{"model": "model that predicts nearness at each pixel", "horizontal_flip": false, "encoder_arch": "convnext", "encoder_isotropic": true, "encoder_norm": "layernorm", "encoder_inner_norm": false, "encoder_num_experts": 32, "encoder_patch_size": [8, 8], "decoder_activation": "leaky_relu", "decoder_widths": [32, 32, 64, 128], "decoder_blocks_per_level": 2, "lr": 0.0015, "steps": 19500}
Rows from block 8 of the encoder of a small model that predicts nearness at each pixel, named by matrix and row number. Rows with one number within an expert belong to one neuron, the router's apart. Each number is 128 + 32 x the weight over its row's rms, rounded and kept within 0 to 255. All counts start at 0. Numbers have three digits each.
Before each expert's rows are labels from the 100 images, of 14976, where the router gives the expert most weight on average: "top examples" is what is common among them; "colour at peak" is the nearest of a few named colours to the mean colour under the peak. Only what is clearly more common there than usual is listed. The data: rendered scenes of toy objects such as cars, trees, mugs and chairs.
# router: router (encoder.blocks.8.mlp.router.weight, 32x128), inputs 64-127
# gate: expert gate (encoder.blocks.8.mlp.gate, 32x64x128), inputs 64-127
# up: expert up (encoder.blocks.8.mlp.up, 32x64x128), inputs 64-127
# down: expert down (encoder.blocks.8.mlp.down, 32x128x64, transposed), outputs 64-127

# expert 13
top examples: count: one
colour at peak: green
router.13:105138120169135124090162147074110138139090123154182154174088126181085111151125136154063126138111110110085141141047121098121088109169143146155142180086123109096132090144113191044185185130140083
gate.0:097129136161062172160128156143151117122158143153145124088133124143148191128092138156100096092160134178121118157155085126066113119081106099076123116081138183164129165162093121133076136141147105
up.0:152060106136134031093139079078150136158066095161133187119169111116152136127187119083157176097115184078161123138142156141135091079172124104144129117146129121100139143095105149159112172140151119
down.0:078178142120162120150098141134147150109167122109126138135114096123074154117139168141107097132149135069067154162119116134175148096160071152050202095167145140085099089127117092151180120084065158
gate.1:099099134135107069112125185120122136124077149177157201143142086123081110093178085174140191135183132109136089106119133151147145183174140117134163110124111106189117108119152107134184098156109099
up.1:096099132126132045117110179095131128120088154155153197162143116140081096113164118134122175163195098110123098124119143131134170182169138103148160099127122064180127098109112095132184106148105099
down.1:165124119103146186138106050075168117106194131092167123049139170169148077104107135134068107179134172166119132120104111103110140128131107167088118111118128098113169146122111156116127113129161102
gate.2:121136193115099137113132141105091180097111146131106103112165144075067181127148145091174163077155126190118109144150128093113156110150144094127145136096165123109100172145120111076101176088104142
up.2:174183089148087133149147144122117140127119131117146066155123113088124145143126086108175084159167131121149189149184169133104055137137063103162196182132125099110118094099113164094114148125123162
down.2:111137153121124106178157138097103097103106100118224110153096088167110147133141099112168181142140172183139059159143163137092104095143103203132200113115115085120168112159113121105149072152149143
gate.3:102135103108049120101121104099149151141136140122121046149095102084161136150112058116145123101126136071158058144153111200104165117102176119128137090207154070125078131111107154129151094167170110
up.3:118094131128118130081175145137122161129131106143119122134141123138129075093123107112096137082119137117203101114130139137167088170139217137182141104174147088077113166118081170065191152138161074
down.3:135183170168108100129167108169134144153104160190113082146150099121105152148124144135099124120126162161160134111121189022133148093115109154047065150161128158106153202112168128106201097143113141
gate.4:127129153107092111187109160122140174109116091143137108091177126130092115163137058120170135133101166132085148137131122135120041189092093124110108127090134139169077123147115106108129057113076107
up.4:100151111103086204163107120112119136144157144152127138155090140062100108043099136161094157091102121128091131125139187135125138143129128177107162172130115072167135128080121096155113143101081094
down.4:146166129153125106112122156126094133078144174125102113091135179112137144098147113115137171120118130076158189174095079109097099178075124103146115070119110128189145151115113075085086108184101152
gate.5:086146140129142079147079122118106115130165115092120126082154110151106147129148111150155105130165151067124119118111135125102138116096112120133206141118119156165114115138174092149078150101172119
up.5:143101129110199102100092034125140128125092101183120107149162119114113122152116118098151063161107118161172199163177107104176107116129124093178089096177155174088175147133142121154131090118140135
down.5:157112140095159126173109153075135100114097079132139160219085118157145160099160158140147137105144142114126124116104044156142117088127093158152189197131107149070139091087134145153096142091112130
gate.6:095129124071092178198136153103094145152108152118055148070156134113125130085110153106163152111153157163170077111128097129109140154104153109065142093120150119138146141115128102177095143146097077
up.6:138122199177187107030139114149149123105147057132189118192132129148189134169139096123112122155099076120116162143128143088161125100167078141148092138169116118161108140106123124110193123119121168
down.6:160154140209103149168077064147172116179166157150138088097143138111138074154095131094168086164132127174109162118135145101119069148188139140102091081142168144158119202116100146173121099134185132
gate.7:086122101126071124150145182155135126165152163131146157121065158176133171098132134131165104119127188072142110123096117115050159148083125079134152097086155153196138115122125155104086164098108038
up.7:169108140135175125113075069101117120097098114146106099142203105084116081152149134113097130129136079175117136156183125135213100090160124189123114164163091135079119146129138093166179092150157223
down.7:095135157128136119094169135174096117199154118133121097110150144059163127108161142165140159142122149112123190119159106158107165123159123077172153101132059114145108174114097114091082135155127179
gate.8:132118161152139120056163130086116182114031107134110163126120092133090175128135206146092096118068122148131120123078116114142110109159173156102134074129180146087097083128105148143094115117144165
up.8:127113160168150135048155125093123186112055105129110161136118098133090173123139203151094107114075107148116113121074102103144103102159175170086144076131186146103108080129103148123104120127151169
down.8:090111099132137118137129104172127127098118096110078122124130155149067161157132100141118113160122127122112054102146101130102182143070151118109185098117153148164133188100153107171201115143113067
gate.9:151075172153107123081140129127147101110151087140132178104086061131137164195163132177105124125116197082097076093127105120100161157153067122160098144138187167144161150066100150096138122082117202
up.9:090175071071149133183127108136115117138148174147121097125174191072095125042132140094132138122120082195156153160140112142158116108124201158090127109105066125132091114188146121139119129172172092
down.9:120084199122171095194133128117118099165112161141148142137134118107082161126187143148176107056105186151143115102115111118122218122136129145163172111133106122096118188133160137113102083118139157
gate.10:081119138172137133160124130118129106161229134160160137155074141142106108159169108159075180101162147173072112098074146093122094158123083119133116151107165127202183122086123150075137171152138159
up.10:074117140152123121176121128122131101153239118167153138148076131134119118161161095147082170107158163167072114102080146099115102161117084121125115147102166138207177111085130159072123174145141161
down.10:085154119140130167176100084152161142124145163166126095153140092116114113140137127089090152140080096157162131112144164065159125091087108145143055104054105110114150160140156127088174190188159153
gate.11:141145142102165103142097110164155102081167137151110119118108103108138151174184142112174138125156145195171140102219102127150140108099051063163128115129197141202131079096141090143071088096108115
up.11:165122126110188101160092106132142105069163154145157116110117101137124141185196169096160148132151149158161128125219103137153179109109052076154157123142183129161151082105121103119055094120104127
down.11:090142106173168115143129093146119158171052092171163143139157138106125092154100110144126159156126098120134151076133147146113119120136150180126116172069130106133114184122161105131074150111159097
gate.12:114125133098168095123127107126192221121162157093138119122096117149184108048147093121150103117099157130171125176090174112078110093132159146121102116120099131140139120149101199090100183116145080
up.12:084153149103116113162154110145147175165186192063088124167163152161156082103097081140096096157135116175123097181130170123085099144064133150109159139150059174170120093160074141062089158155184116
down.12:094240177155100152193148108164128118159164131148125123134122127161140086135163156078095129163124169191176120099144112093125090071081123153086106143066107124077158198134118083155132134111133100
gate.13:154091146129125117179115155210132150126131077147123086108130097102159150121075064097162091117171113137203109105133049168117091143121122103155130080125195132116096108049087117144060177151180104
up.13:134110185159148156146082110099122135073149117113171111111174098120146131083091078111075120162123177085124119111163023131203051125153147116120136080147135092119163122143068103111120115184122116
down.13:179135109141136131160119151155152161168123129153200132116179140120128090089105063135189073120135115118166133089137139112114155146117079092131082098167138141136133161135117157129114128126171135
gate.14:154157076147092072083178076101091162102122094110116092091129092172097124119131117107139150091092130092108161127156112106120160064156117115093143097115143115123126108149173075131086134156186111
up.14:147126187154098184145124125129180125122092103175104095107101104093145140147096095129156086145132100162203126184088148134114104135120062121139141108190110082205069128112139106125079091109125117
down.14:143174140132122146129106153078111133129102181140133090091104125093163183125136112126129119104164136131104173098120153112151088134172168167169106136154135076153138073137090091109114071152100130

# expert 31
top examples: count: three; blue object; teal object; its colour: teal
colour at peak: blue
router.31:167130051154120115126180094175140134123104093125114111143134143080153071020135129126096116158131092163137169119135185144107070144215156105123082140099094149167119169122126092125131109229147114
gate.0:099165132128111134112127130113132123100111057141094184084076159099197106100155126146060174118135142172130154180133115151154075151127094080119087128146096048144116122136128138129154123172196173
up.0:163088124141135121148135119144118138147152194107161065166177093146064150157095130115179069141124114085128108067122147113105175109142146186140172135111155214114146138123127122123101136080063089
down.0:146056096121153131121145137138120164150198096101133134133162127077181084110060138205073118137120121131160085101092116173138134094147093152110136153119150150107113105138113159181119147115147127
gate.1:106121104171142161144098163180200142142129114085137111136090155125108129136146086070132135121128121079147170111064209133164085192164151121149132083103094120107130131130144144070178184133146128
up.1:127124136111107124144192101029090109119121151145102140113155136163127107106116159147166060138136153195102131113231084094074186088126122110122126169169145120128155104117114116179055103112097104
down.1:169067142096111155111119105135188181161107174107132149155154080078125146152155065113153103067138072121111173075161134137172079111143133142104123132133147127163111139155173149118153127137139126
gate.2:120163130128111145111110112110129089159115084106125116064081149119082094078108095124109102150099047139131164095082173107083093175168214174135163160120057111147166125108156147088095104169173108
up.2:095104095145085103151118133101150139122114147147153104098129177138140174130094143136120148118144152093117124153134119123153051128047123178151130161139111110092123136117120135142153129121191115
down.2:130125147127104146155159141167146148117126148124155118128151105126140145151129130078121183146123090170117153189063081146153142183141079094079128080084114141130126141110125100146140100067188119
gate.3:200150100154170146100105075152138104137113139077135131159181158169119104077056106194105109170108139150045121102144161162078184163108146092102092087119129227130121148135096121105135122126162086
up.3:193133096173138149132109068192119155097127208093136187185193176160124121120101103150087153146120134132055129128122146137101151125085124119124114134108123176116142155167111117131142129111144119
down.3:145190132119118142166144154115135026206143102121129189133130068163157105123190118134129120122133164144080159136135158135193087061134111074156135118138108128081145129098109108117148163075127131
gate.4:146136133123102076096109114106107126143115118117103143081071159103096116103120109033093099134135111115105092138040152104124062124125184196140169116161170156061156127141089111052131152117163134
up.4:142142086119111087098125097131135151155123120088129123095098157101127073084094113062088098122101108104112110195054159116109089113139187210196155123132161182092143136171076122058119168138172134
down.4:142105073145139116112069138140112127093113107042142118104151138174099106119159174173146080151154119109131098154146137163099145145089129149169137158120110138128117196176149167177122114100129124
gate.5:177085113151083183143133114150144063161124098136135167131122170136143229063132093175074194152117125117096174099146150136108110066149108112122109141100079087142139111158141148201167164137149125
up.5:153088137126121130159113137064131146122082141157150157160109096136125140119159108125149107188142198104091116117121150121122168129093135157106117130086158167106123192141124093144127142083064084
down.5:151182136109155098112056107165111192127160173102062108105171088097137052152142115118085163101129140106123122066129171151107117121109153150121130185100172094149147111132094160173171081168175152
gate.6:021191133130126108136092139127084102141107119118091175122149160129098114113184140146140114088131113135102088120106118092164111111174133176114137130122121079095139148131120104156103100135211199
up.6:028162103133111120140106106133091108139123117127086155125167161106100103105183146157121120121133099127105100158105132090161102144176143178135131137097120092105157159121117090152131094152206194
down.6:087099065127127079127111156115134106098036125129102086166106137149108186131107162083172135082140061084095217159142109157112125171114137113157133118106099173158095110130114147111122074106151129
gate.7:130102134142172155137129145164171108133168129118144113068177096130107174116146082144106149100155096151117070060192096136137164132158174093073094102085112144105139088087130117165134047146112107
up.7:111107138165117190144132128086150175123141064141129174140149115079101156109141123175099175129119122157097118145159179097147151101150118129145059080136072118149137098140044129106158084161106071
down.7:124173118144100104105139071174157127086123204095060113121159142135101080075158152113111114151144098132073128147202164087104170130092170146158169144158160140171117131122147140116067106117139107
gate.8:092169121074131139159112136087148143176175163138122154084140195111122113125116097102125135145122078104097146154136163098067139148167137080128098129125078121095154122107103143186123079147206182
up.8:156154098067146113160138096097149190166146070115096170107158194106097096085135142154110107181118095091056159174180154098123119161176137085117094110143099137137137110130083102173118059172174167
down.8:111094107187182071156136115098182147143121076116099098134108102145116169130158090122135113100128082112121190128174109076102150133135113098152147129160117164112087135120208135143172095069082134
gate.9:165157135059180116082102133172124143122106138172075149100157144128097107123141137158215155125127139131105111203107153179141166116080123190106090100144087151096119110156172091077085089143190202
up.9:171162131070168118096108126180127128122124157157079151106156141150101099114119132164215145137127120140099127188091167177162187106083134201092077110142095149090117113158160082085085098148195203
down.9:105135159091067103152126164062106094096122126119171161056093173109123106150113092105147157123103128132114158187147140164151050105147143124191099151078154124142131110115143149097119078148167116
gate.10:164188147066093132187146150095133168133117126135069172130114160098115082115130121133126158129123099160136176128095114129116103198147128089065118133103077097155130112130121122141123169174108193
up.10:099079120185177131079103104166129097133146135117175081126141097162143175144124134121140105119121159093123071128156141133143160048107127172187136113151181156103110133124129131108124087080153066
down.10:151099124134116160136117109149089147099139136105103082151135134077181101138036136140119180123151096157151102101077078155123116156122117230141129199094182132158136104131071121152089167111161117
gate.11:137117121145102149100097127122107108123174126140165143169111126140149147181107146109067117178130076144143174098129171068019090089158094156131119144142137158116127169162087149118171111137199185
up.11:106153138130156112119170147097152140135101101097109124123108110108079059058158114189186092086124176089100118141118067145234161173118146118104120113147119116190130081158155118202088145127090116
down.11:119185154118154143103143131156165155123089155119134180122162093121137160129112166154112026138155123091049114027094151132171115140139140099098144135140127134097121138135107068129137126150145192
gate.12:135062088093169030142127156095184093168168177124154109149115144121154108119133129077114068162128091126179133120116150124119093128145134094090116112135081124091148192101134204127131121167090071
up.12:124188136084107242151150196093090139074119138123120105076177087082132132111160150191163114149159118154089112099119098146088172115133084115138105132094130119179133066135166125132075140108174182
down.12:108081139107152074139108135106139129150067131156063080108157144038141146119117105082187128143134111111108149048161170085131110115179097131146121126078173076118126139147147157140122103138099097
gate.13:159170123179107090142128120161122121134079166109128135126137117089132064100112169103095110111095116122145193078113142161127107115125136191075111151136103105114081145164127116088090140188141120
up.13:091138132053161117098088140054090146126119124075063148145160142129144094217092130068136099177102107149080114116184129159170072150140158084166180138150140168103120145095106109097088125110145107
down.13:107131121135194121109090109135104108117190145076115159144112127141089120102092132155117125102122112088164075110086098116056119172125186161153115207113118158151129109122089156169110125103137127
gate.14:088102167163103155125102164149141077138131097161119160167068125145085181082092155102178148134158089133119097100137191129146174085158111140102125103166129099092102106128123135143153091134177161
up.14:070087166162100120155139139165125071135157076139098166153096141130098135085132187137143105158159088128117124077148165151134148063190101158080131157143089109104082123114140156152137116134135187
down.14:205146170146126100154159155126147117133051130125160116141163096109131108132145098081111166092132095182135178092135101073082141069137080117144126134212119126134118127135158165157142094095082123

# expert 29
top examples: count: three
colour at peak: pink; white
router.29:114066168109066132117132098145135188115145131118172187141182140141118175139189102086121187085123173119142076184104117137131104117139159168106086050117105107158130170091081121150124101139135082
gate.0:144106139121123166164129096147112167067101154121140156156119186161182156134163105098128155107168142111115113137163114050177183131116143105000111098136130116155177118147117131121145101175141152
up.0:134093148126107171161133097145120178080111155117147170152128179156173167149174093090137149103169157119114101146166116060173174138131144118000115087138128125162182124128104140124145084184147140
down.0:136085127104124109107155162076161191112166092143119162129136108181137072088111114123151167146155128138113114154142103120144107110151115114123123135136192036136175077101118155161148119099070143
gate.1:150170096169105092127102110168122100145125131132168129168089143169124078053059176124154115201145149135137203120189091202138125152122146108142125129178197160126126151154168081136099136109129123
up.1:139145113149081137124153096132120107113147150141174166134091134144136110086112133096154129189109191149161176161182094178137139139124165121138123097198195149135120179158150075153102109123137071
down.1:153126130112112175182096105126172162128150098097149122104110135112107128124136067160099166139174136140230139166105147152170127127182095130165107068121106113167141105109180133157151089164149091
gate.2:164130148158164163130135100138109108092120111140167136153142140123155148088128092135108144126149138053147122097119084075155196119167176099058128108182177134131213141124140121073119125178137157
up.2:152138148150148160123123059119109094072119105169131135129139135145188154094148098145107140142159150059138115092098072074141166119123158113045120113146148105155192139152123095102129137158138176
down.2:122034141123149140114151125098156172089163115099105165107139096191152121125120139130167116115140162100122110125164092117162151158134109120091129082137163059151170080099095146154177150114102113
gate.3:131081165124076148134155125144144188128183120109147190142167115142120170150177087074123153081100172135132068188121119150099094102145151174150093058134120128151149195101096141150133103134136098
up.3:123157115127155132134117084111131123051063140121120118146118180117164113110125151132113141155164113118143149103133117037163152124122151075012146152135115106125157066172138104108132140139110149
down.3:145106133095161125079152123123163108170129132156146125090142111115141076058170134119121126169109145161129107174175098127106088068173135156132074088167164071111143142109101143126190092134090177
gate.4:111143071129125111127155115165055127137151086136105148112061121066134094140103153151128108218123067095141160056149092187122103166151182084105115124177132174115095100136106108082118143152122144
up.4:156133163108140118168103148124174112120092164154143078133169126153137173102172105144156099059120171156093114189107142067115147094129055142156142135061110085097159165126159114158109116109155147
down.4:129149147153109115163112159125092122092143161110125119173103130093162103106109120110141182132145114098138132152143150146119081092109119221119136125186139170134155108166140133133071101121122146
gate.5:117147103125154143166116133185149129164116076197124129106145075139103068101120160184136109189198117116171174081138080150138066157159099176111150125147143101105109084190134119127104174110164141
up.5:153118082185151128155125138109128123103158211031128123132087168087123130156155125132140141113106095139074135149146182061109176090121141113154124164119157125138170118139157131145112142135128106
down.5:180156149143095126150164159085071126108143086135131140134154131140238171132100113117162074134132143143102087154146167151126098115163104133131155137137102149111111094128145083127129118058150121
gate.6:136183092036147108112103123123106084161145123116087102125107156153118075103086193157163057116181092130175157085163087115112166123142121148189144164183132152101141147127193094143094164100129173
up.6:112074107233143171112183127155110171102103080159172101137144096145163164154133136131109143169077128154080147143100175133144083109092121127162123117077086106189078058111109148118126107149117144
down.6:178109085132124140128135171139109156170155088191088149138114170125087084090100157122134086083143142116119125128118100110180086160135167077147105144138141124150153167095111127151109127093185157
gate.7:133121125115123185189157081128146139102176190167135124071158156167116126185173097128120162117126187165107122096122073112172170128102118126067127098100122116162138162107121154171108153164158146
up.7:123138140146114075087106185137119131146076083091125131202122111083145131089087150123139106145150087110150130158140200143075057146176132154179133167159155133084112120131137109097143100106092092
down.7:104154081116124130159167124139081099135129146142179136127088120113144203118153129120127053098091162136147106081135132131145104139114135122125140089115046202082108125159105174098147116144182124
gate.8:097165062086186185152109136156136132147092155144064000170082117153116128082137170133168119140103096100119177123113134177159114115113122049166143172128160139093166120135170126095069155073109155
up.8:195026141085152092117162173129150080087085122109128112112131113146047176123167146150144138155106124126102144130126121193139109151090094062091109097142129144103078137095118098117171134146108108
down.8:141152085116109118121104113175188123110152185152089163138079115138099073145141128059100153105144098056071163155137133144145119071136119134143116089167161128185120089083096169121188107126104134
gate.9:123145108124138173156154172118105111141105193130133098166069148076126088098071168180131113182093068156111150096081133104031127169148134114139122192141106098080128029114108160110106138158144126
up.9:107116176180159172103154100089125161112110086113120122142102116102127140093139169123175065201181113142117091148133033070122142086106099146127100150134099095107160108122162130129135102104181182
down.9:119121113096108141196134129148167112119191145124137175068074120151146074128146175105075155099104154189165152117121100168156110144136148190123033109137101089117147097110115125188141097141116142
gate.10:125149110127133181132137150171146132114147084169103097179155121118110092151131104177118163164140094173105153121089155135084115144194076171136133157232116134149186093115113113098101127085072158
up.10:113077107067152134222122144104109095199153149088116132085138112142072127100141125127124123082076141136091125155098153171120122122088137121125119157054090127184084114090119184151092142100182106
down.10:148148185122113127174097141169119127107090107147147142199148154097099135131147105130153179156196103163124103135102106091095112128129105157125125183181136155164095086101179151108103100087124104
gate.11:085137114110146126104160116210173169118056162192127099118138122118117119128075155129140063116134117126184154092101136123151109108160131076114133132140114146118123122176157093112088120113100160
up.11:169090110181129134088104124111132178072115095128120104137146180124130111110162155120072153115165137118155092096182099143156174089132129104142135104198173109126142139082144111219098124122095123
down.11:117130110121120091132135097107129143085133108129196160144071225119156096147143076140096177156118131133199150137173124142165147126158104143080086193110128119146167126183109144150151145120097090
gate.12:166107150150137157128124084137104126056100130119158153174128190147184146109156113122141188117172135101131113116132108036161146137129159107024120106134150109141186136153135084114168143157147145
up.12:112169094098146092137108152125156098164166127149097077087108076124089090115087161154095100141068095149123157123101143195099113095109081131204132165098104123110059120128137138152097149074096137
down.12:130187125167113141135074096188102071162086161104117074145122157061113151170134150133079122124130131118115158129087169141095153144103130128140136150122086200141083204155147086117085142163159135
gate.13:153146146170161156112116068161105127095103116159180135162127158117128129095115111142111121155119131069146143073135086090162167128165138110080107100179148124112157117160098088072115126156136191
up.13:132141153168151156097101068151118107094116107186167136152132165118150137095128107141121125149128141072129129079113081076151152132160132115075107097170111100119156106181081073088117127160139195
down.13:110074155122150135102156116093163160099188098109075139083125067185157107123155156128140139130127158130147100123157086107164123118156114133102109115130159076122177089110079146143169155112097140
gate.14:139084146126091134147162165154130146185200119126139158122153082128104145136148099111134135088099147132112091168115141216085098136138120188222093084119141145131119199091109149153127113124144100
up.14:141078157119088134143163155151134154165196122121144167125155090136121158142168096100130159084102153139114080180113134196087101120136144190184083071114133137144132201091105149155134112126138095
down.14:116157123159091125178103133122110157081137120108104136174124156148114156197082110141142143107150100106132156090082149127147159159091119103122173185092100160150127086145162117132065162121149082

# expert 20
top examples: count: three; yellow object; orange object; its colour: yellow
colour at peak: orange
router.20:126170175088086141162136122066102119097138159139060115130173136073141085085077147143167117160149125157132145167135145123084172158038115131132130151091077079125115122155127086138146162060142132
gate.0:173176149079192109206158132092174122142138103116072138152143114128139114102122104138167135081128128129162121146090130150132184090089102132155103118106102088066095148104119115112125100113170185
up.0:136070092114101160156180128123133140151121126135155192110102150125097074054142168169093171159146112103146128050101176107067124103064122150155154134139137082099125174125108133156111123109148112
down.0:195165120141092118129086170167090103150164158159088137086166155154116110159115154092097124089091084103117167161168199104167110181130143089136137110105123107148118167128159073120126080084131094
gate.1:182143149107144125159130170086122129144119104105133246065109130150140083116110133151181156100105128078150120112117176168134181124000123142122142132163100095102120133176124141154099141081134121
up.1:159126188092143124126140167113145116148146120084118255113135124153134106117099123133166173119147118100188109141148179138127195105006109140119154119162123069116127147137137178175117132050143149
down.1:114093076097136093175161123157180163162143161158132058119138169141131104091094141104128115125108124149111179120194123115124092114246192102126104064112097106103087099128104110152140114106143120
gate.2:104080117122089180159077069133127123125117168041090109123119119158169133100130116148085095131117136150181136112084123110119079121133097193151203126154152138089132106140154190090116112154143046
up.2:122158112156128117114162163170104121089108062192134149164137139066113091137129114095158133145135073136119131153148180165144107133133145095068047168115102094154127148186112074108184127172125164
down.2:121075133141126128157158135127200085150111081082137139140086102148125152081128048086108167130151151114131138129126165164131124081095130102133134043166136102118123104182098113191180135120115165
gate.3:165125125183117140132097088108154040137146114154121127045139115102095127084124096145149086151169168175133090106138082120139118138163172211168094135142113091116127112061075156153143178107159124
up.3:063116133139098167170151120117145171106152138115092118106101130176133155125134102130146130136057125137131093113072163092128097080147074172129087116104088148148162139152158118106058118167137134
down.3:162150105099035082129161118081074098122130158119148130151118193137098120111112149091171149140104161141134160166108076178117167160102098123122152094108123133162142160123050134150006127092166119
gate.4:089194144195068095060071165130112141066165154152191160164131106133091086147117125121146130191139070127129084144138165156094107093094163150143121157165151133118083129147066138121135147102165151
up.4:191064083069183158157135090156148145159057077112063093116135157135156173117118152153119115117119163124094196149092130135185155138133085126143136089123107174146115117129137095092149179155071092
down.4:100175130078120094150152145127109143102158192138087165134102020098126097158117115153161168109150146057108117192129191161139143101017135120129121137105113156158101104199159162158116132088114138
gate.5:072128159129148156142129149102164143131141177112030138167128140145121119096124119163182097122123153082143161185076139139144169147116132139164117114107108082127118088095093144170162119115068149
up.5:176153085143176134125128087129161119111089158104118075142114127123152096134113098074155126209195114125121154109158082107116117123115151089156158147170142120116135104133121136111090202094217099
down.5:093119154124184172109092123084125076172113074130150158130111153149209132092154072113167141092111115089134161085117128143143034188150117145147145098120158067069160141107185111119120142152074103
gate.6:140110120174091187129159134080124116130157044165156183102147095159104116115153115083136131145084120148131051190154167121123127089066163157156109140177115110151169083079128135045135157152164131
up.6:124114147137112164137165107078124100139183098164172142136154101157113109089128138085148119139093120162123088171140172092114136082089180191161105144176125086155189088105111100094135158156119164
down.6:142112104108094142082191125118033128057059126103168141136119102126085176142125178093153166100158107148121147114090095115129189160136135138115107159111106133083154117125073151095114141105104131
gate.7:105166110147129135161071141088116133146138138214106105085125082095135105090156121044147179144085123154150121152185163141109064166102092090167071163091068130121130157123119130156075161089174125
up.7:132137130122183195134161069121144145179129093104167175175131122197158092148092086098124139131133136065116120102096095133147136077126096139125111129102129147138093131154124118115077164148161157
down.7:120132170087162083159131118143146117138149105111113116179107123111188113141163142120154149095086065148157135154169177182176083129126097109168152076146092158098139139133115082158107081165165084
gate.8:065127173097139118125161139092108110090107162162130153159128148135160122255104173032129103108122141132139144077126111125112096124141058132110150122115133104161107138149118116167141160115062114
up.8:062120166110146109125155142099111122085108164152136160164125145138170125255112177037130098101120143125135153076122110134114096121142058126104149118126134098153100142146118113163148158121053105
down.8:129083061150078124165153130185161124145054149090121135167124086190127123107102095115155110169123152149121091096145096143172115148178149105108140132152144129135120163159123122169135196133182150
gate.9:059177172096071166111144137103084160052126132093122132138116133146153182102163125080096149145118143138127098153139157087103163167123068169145141119104083100122133101147060102137221150117102111
up.9:179172118102104071112070150155123115098128157095103109146116168148102175099158097146139179148124161145028133167147179114142126203113083170146196133109114106118143124132139141142112175101131119
down.9:113143074113169143087088097102118110169144109161185111148147161120117166180178124131042131148139167125129159062176094138089104129197173133171104165158135132151170076134130105126155106048099153
gate.10:111101087114121141121171121127150109098087136198045151120155177041188139151112154105141141128148111108151143170122123106136167135079095167113078110107117102121117107174094107104159102112120177
up.10:086152151127157169142155139114094155140142170088192140166091121138115100072117101139108116084108087123178128120077134120097110093167133141159149139093143086111136170146144129158133085125168139
down.10:163076116131116118145154192107134163136171096115085138113135109150116095154091065163116192086151086116176125192132199151179134166130117100073112132128153156143131131128125131133098110086161114
gate.11:169145090108131117162064135106133113184096076167043091145102138087170080041084146136183106124125087166108148186187110130167130092085116134151131140136095072102125093160108103155138136123169058
up.11:187118107120159093170107089136150124123143184173059043150116134147167111111105128144143140173122144152141164191094106175151138094130160115173093113129091152112092101152128128114079144176083122
down.11:100126171104126131077130096081143128111141178130148179089110142102131110055093125099210127160084212128086149125130133115077099089106121107167097129076118121127147103121087208112133174157108126
gate.12:121148139146055128099090159109113124110103170164140110162176170066106098089118159165161136218150120173117127175119163112094127185084162175183085135160128139170150106137077066098179123076133108
up.12:151118136155129202116189089139166142126135160145069133170117119032109154141122116161162147171128141131151135167029172099102173115106118127108155127082119147178118150118109119067137096119112096
down.12:134097102109063121100081168100107108105173144133155159068175143145089074132155110168088109164087105095105095155108154105146172114194154109067132091129127104166083156077134167104157155096146105
gate.13:155168144236180162153033118090124105134175156122189089150112114146093090092116142095126171130118130123063144158110125128116123115139154138131097116094120167154115115136073121127126096140125090
up.13:101069088047065080101221131150140138117079085130092152117123133150154166157142113167105098170134114132153136109154136108168126121109079147135124143190153091072134160125172144118125168114137148
down.13:135134109114017139131146145115124133130144169143123154110147079163087112192093098136108112143153106126104081236132162127180111125115183127135121121075134116161062125183169083112136112078140098
gate.14:162157078084133139187116112088077095157104112133133158132097133123105078166105133065151169144129201108119088111132124114144127117135176119145110169105099154065093158154115107147045193117140148
up.14:105105180165126075049130139153163142104161202127125111116183112139130154089163147179129098111136033126145172159137131131121131114113095143135159096147159098179162104102150130134213039113109121
down.14:127112138102118159171115162144132131129107139191117150135122097156102152096089114114129107114130126101071114174083116097130172130124157140070121095096119137134078100082163110130205171054055133